From a checkpoint of a small segmentation model: encoder norm rmsnorm, soap at rate 0.0016.
Rows from block 3 of the encoder of a small segmentation model, named by matrix and row number. Rows with one number belong to one neuron. Each number is 128 + 32 x the weight over its row's rms, rounded and kept within 0 to 255. All counts start at 0. Numbers have three digits each.
After each neuron's rows are labels from the 100 images, of 14976, where the neuron reaches its highest value: "peak at" is the part of the image that holds the peak; "patch colour" is the nearest of a few named colours to the mean colour under the peak. Only what is clearly more common there than usual is listed. The data: scattered letters and digits in many colours. In brackets: how many of the 100.
# fc1: MLP up (encoder.blocks.3.mlp.fc1.weight, 1536x256), inputs 0-51
# fc2: MLP down (encoder.blocks.3.mlp.fc2.weight, 256x1536, transposed), outputs 0-51

fc1.102:175119055193156167176104132096129125153173088121149138164110143127102104113159142172163137094134109136122112105112130101156149127112045102162126096095131132
fc2.102:228136076140170139135180166163092154143119156177079123136186114119139108229123157153149120159141107111107119141141175095105133135080145090119198083104113142
peak at: top left (29)
patch colour: pink (58)

fc1.743:139100101119112154066147119126125145151157107073137166145106086127122099153127131157126064176093153118168153083073096185132101093097133119148120129080076105
fc2.743:125086115172167132184068140148146121105137085166110104115163147155148132152012146157153125141077147135137122143103145102151154085084042070177183120147132108
peak at: bottom left (36)
patch colour: pink (69)

fc1.609:117112096117125151201145112113123112184180145168095167142130110157146112093122132099135118089078168180159149044182098185143143166122157082087146105125122155
fc2.609:128136126081121104133123199131140122145084132150143155137188098126078068104138137093110115104177119144151097169088057108131128077120099161130141182130088114
peak at: bottom right (27)
patch colour: black (65); brown (35)

fc1.376:136141127117118109057120153160108133143174124121125165114157115169062166101135122142103089142117133143128131103192097173091135151132116113124091083110196113
fc2.376:096095120124103155152130123154238147140103181171091140144093135107131098110103168154178133154103130147119135060101162085191123122101129126154121175132108111
peak at: top left (33)
patch colour: black (61); brown (39)

fc1.438:104122091132113113122134156084147136148136167156163093087091192109140155144179120125111092142151146122119107121179155096149100120137124110163123114106111088
fc2.438:168143137076136150135180098084149124114088089182134144102149083099141097107108172111136126128112094121148149167211128159152162097124171119048136144157111115
peak at: top left (28)
patch colour: black (62); brown (38)

fc1.325:227075140157145111173081129180099113161126106093130123032167103168091131112132116101094183109130112129106135153140126156146171115133085155163132123077107062
fc2.325:152108131154157120091224127137152119125133156117130114146121117121083200118157123120145093142132143157120140145096156146087102113126062120157090143155130124
peak at: top right (28)
patch colour: brown (87)

fc1.252:142056156154108162137133155152083100127134117149076115156114135150147134090099157123114138135051105142143124133084197091133100113084175148147173101123198203
fc2.252:085197171108130158171104160166075058098103130137148107105101145130119154154139083139101125109147143155134163160157160159110136130158139106137115121119154100
peak at: top left (30)
patch colour: brown (47)

fc1.371:165115055105134116166096119145137077139146140136131141203098104091102153162099102131136111085133143121140095166121164136170081181179160122163022096146108116
fc2.371:121157136139113143116148143168099073206180087129104103157167081150075111166119037079068127089156102119126158144091154170132151148090092118084148099152129168
peak at: top left (28)
patch colour: brown (41)

fc1.378:125099120197111087077064114118172137159137105151108149163144098171130074156113110128112155168141111197130163188104189120144146156148146174153091147155143137
fc2.378:156139110136179137058114102139127088194121152168136147124138148134178064099181095103128174127145121156128123178120072078130130187076133134100150082108153118
peak at: bottom right (28)
patch colour: black (67); brown (33)

fc1.11:165106129160111154155121026103100122088105111119099101100110146143077089146096128102115101171109123135166148094135063082114136146140137090111112111132174147
fc2.11:116115138148126127100152152201142145175165120141117132079114082136153123073104122099092185077097113183151117088105118178127107151098138112135141115142128135
peak at: bottom right (28)
patch colour: white (50)

fc1.752:186207157127106155108131124164163074140074165128093054116062111137163116094197172128121092124079094117162169121151131160129178127099109135097105144170181147
fc2.752:168161130077121148116158162134120156167105113144120117098197052147179116154158112153139122107085104135121141198149135121088161105088135089125151131123086141
peak at: top right (29)
patch colour: black (70)

fc1.326:154100150241088148154123130109154148140063111096120113176129186128088110143141134114130167181099072142097101144096118078172143095090184124140132113136130160
fc2.326:097166156077119107208169130159179085126133130156114165077095122104104086144129123096126111135115147133098138171143213141138138157148187176119137206046164105
peak at: top left (32)
patch colour: brown (57)

fc1.20:123202104089115103174160173141189120151145136147166109140148096130104116095151144122152089196117103138125178167100162118176115115154170108119097098160080154
fc2.20:190145140129166084095109141129128091156165102171142131150125125196134172184118155170098137117150134173152120091187124110164159133124157122126140083125143109
peak at: top left (29)
patch colour: brown (55)

fc1.623:102101122080153137102153129142137095105134075139154080090103139101207133120149122106096170184172155134161127065167151155075113148128096096122117150176089179
fc2.623:122139138129128158184166130132042141077097097121154138122109114174083085087115158134132102122092184084130077140106070119190139149139120114082115166127124205
peak at: top left (27)
patch colour: black (71)

fc1.728:116155143105133139168118108116137182166116147119128117120134123120165146098123165085126082133099085188153113147107138099113113164110127105150090058162052067
fc2.728:097112158133077133137161129122072124161165138140103133119123202147120207180102148113074125116158148147144150140129123142125113125121126127084174151129106075
peak at: bottom right (57)
patch colour: black (65); brown (35)

fc1.0:154119160119085130130239124128206074151176126112111106164082148093168161163160109090109159113111161159139101136124088124105205128176102104163123135120095131
fc2.0:117063119157180192111122090094095102147050118088118142086136145112153117118084117140114136118075184061121137189171151189176152122117176121100090158092148151
peak at: top left (29)
patch colour: pink (60)

fc1.190:139084151170103122097153095089103116111120157122113224170108158117103178056083110141129118100060120108132097117090110016075067162178102150136118097091107162
fc2.190:106148146192074161148167174120134157112089117155188137166150143050090198132124104185098159154137141121084124106189154143173171116118140126086090175130119131
peak at: bottom right (31)
patch colour: brown (50)

fc1.267:065145108108118079059120151128040148160111156093160129088123095163112146158111071137130167073082143143101068105076127185107095167114093175129204142156107150
fc2.267:101142194106131123125124184124116097177155133118122122075116117050156133120089123090129139084149093168072090100095134175100140124140147124139088141161135155
peak at: bottom right (27)
patch colour: brown (43)

fc1.421:110117183123094121054142122121121074113117122122112154169141089171127216103114136159107117167160172154072113120149091160153118105073155081105107110136147137
fc2.421:104118134169101077160121152108185182101114197118121169163147150071090134139109141140107094133074118071129083065144109193156164091144110175206149031115116103
peak at: top right (37)
patch colour: brown (33)

fc1.108:180154092168157176166183130158123137131136090100104124106132062172118179102173135139128171124119066137133137150101181180096152129139130117120124141082187119
fc2.108:094171084151124131140158119121147066145142142125185111160100185146138107127182148139121144155172153101108116112150141122139130173105115133207089105161173104
peak at: top left (37); top centre (31)
patch colour: pink (70)

fc1.358:173098146104127050142149129131108102190101103136119114116064112135171123107088135127144111074179104152111143140152122126150159109110104105073112058149120176
fc2.358:152139084109134129134124168079190120170129137154143118128144151140119111142154176162113175128159144091153115157179184117189115157110127089195146176149120147
peak at: bottom left (34)
patch colour: brown (45)

fc1.599:141153160078154109140241136111101140130105139188127121044110139144119155126140123166067166120132128150115064123116141149090115132124169101140080177120083122
fc2.599:166135181122125080143048136070111160060095121144180111132117150127098164045066128105162095114095171123143128141163075135144161112151082195111094160165111178
peak at: top left (28)
patch colour: brown (43)

fc1.283:081057143107176120120175125167145085194118175089085180109144076144104125079149113114110096131135141102166118156115171097080183115153142116138130191115139172
fc2.283:132176092153145197121181089144186181154098141081138178160160117097121101169108112189125129144104067098108137102153192098185138162124118163107128117056103113
peak at: top left (27)
patch colour: white (59)

fc1.733:140103130123162118125100139104149151113175148167140153129115133164116107089081065164158134151141091192135152186134168159105159150127133138155098120129123093
fc2.733:100170109124109185143159088082110115138170119135125075123098100151085118088148133139135116173102134080106144161113153127187104148105153098079125080218136133
peak at: bottom right (27)
patch colour: pink (69)

fc1.240:116134175137119145076164121071086096180133105058121182112142158141138100083147140074099154046116157190100115199129171071144066136089121106076134163133123160
fc2.240:104117065181093182118131077154122127116144105155142108130076109142161066143090121131110118153147162092084179154114165155143116117095164094176175128137195152
peak at: bottom right (32)
patch colour: brown (53)

fc1.652:128091060100095117045121135134101123168182142135066222151130167137129145103136167156155099139091117146134083124089172084092118132126162072079148137087125125
fc2.652:105153172167115103155132154137153070108058124155163096149132124100149134108161146168089152138174124165125096137121099130120134071137186147092096150135155123
peak at: bottom right (32)
patch colour: brown (42)

fc1.448:125122183176093084068124196078066110101127105127085198185151130124081194108138144126112097093115140067137136127145160125110133144139129122114150112177140089
fc2.448:119109145156097132142145161108109109104080131103136091102116111143116130087106102094120104174140152115079079130150036053093174095167138162083059121097111140
peak at: top left (36); middle left (31)
patch colour: black (60); brown (40)

fc1.513:168081094066103125093140123104136149052070095113131095158150144123155161070134060166152106056159149137124087103130141083113080114134127141096096104143106155
fc2.513:117144166111147172170176109101179171108116059138117122133134127116107138130150124157067198115179139162146141132116123150203123161154132105094117161143159141
peak at: bottom right (55)
patch colour: brown (49)

fc1.73:161149105111141135190123133113095087062081151137134111115126097149116189101104118144121101121112059176123148109129142108095100094147196125127121150137139167
fc2.73:168148180121082094146133074143091146117128156163064139116079091093072110098117131122098151125106123211138151147119149146114122094120186124090106129183104142
peak at: top right (37)
patch colour: black (77)

fc1.635:117139087095126117171158133109165155157124124127088128146150189133124127096137149118132127137102143110161061126158155152095077151128147115117070151154156118
fc2.635:202124103112138126159149130169095156194190105149117124093183107104157169152156111113104168155113137164094118086102076140159126113070155105086139094104077134
peak at: middle right (29)
patch colour: black (68); brown (32)

fc1.757:102049168070134120171131044139118123083096073145104093153118125107076069125096119113075118120104146137160148068105068158059160108099122133095128149139114149
fc2.757:132098188143150125158116071134138138083144160162071149091079094167117116088123152127125107150177089180146110102105147124090136103088119074191125168105124178
peak at: bottom right (38)
patch colour: pink (51)

fc1.462:095084134181116130020138136153141124117169155139139120116155145195109072077149127140109121200138122145152143110158095188119092077069087125125095110139146094
fc2.462:098120117137119155137115119118148121146147140129102141136145184144130172152140097124131142100151122116150061100110135114189104125178159095097125100099155111
peak at: top centre (27)
patch colour: brown (43)

fc1.166:161130143073096040104123124120150105177165118135080172177120145158155134099158128100106135064116139156112100147070144109171076114130153095159164123096132126
fc2.166:167138149126080152142142094146074167166157121109123084140133111137160118129128129149148138161132152098117099172125143142100114145128075092142119084163213115
peak at: bottom right (28)
patch colour: black (65); brown (33)

fc1.711:104130081148124165151193140089117155160144130133128148155080238135094134133153058143128081091136142106175070028116099092133095149114154120157146084141114136
fc2.711:167157139131147121113183093100130094150138156175099135100144092164133182160143143056113109131126102098141138147077143185128103121119112151096118106135186119
peak at: top left (38)
patch colour: brown (52)

fc1.729:110156107105106135138182130145152155133153133148119097124143146167159154078140226108107115119177119125112180137177120169089100110179143065165127147082062143
fc2.729:102100074126150150153080105120112141133134119070136145111098110076124132148085135131119121106137110170129139113106102092111153111100203192148112123122106119
peak at: bottom right (43)
patch colour: black (79)

fc1.98:175112191159177125150181096159108169194152141134129099117131173171108132151125114160222098143161115133121160109092152183198153134146104141127149110170094134
fc2.98:151109154090154085158131138056147077136111148086159102108160182129185102111112116121152083150101113156160140123121184085065101144121044096180045104164152099
peak at: bottom right (28)
patch colour: pink (49)

fc1.132:164149055129150120084095147139105114168109118138142101153197110147184134163107143124124113152134107128162128114141142138179158102071042096120133099097103102
fc2.132:135111121057138156048121197141106132162135126169122164152108140127155116135151170148165151090106156152069089135124162114158140187110102148134166066148174177
peak at: middle right (32)
patch colour: brown (56)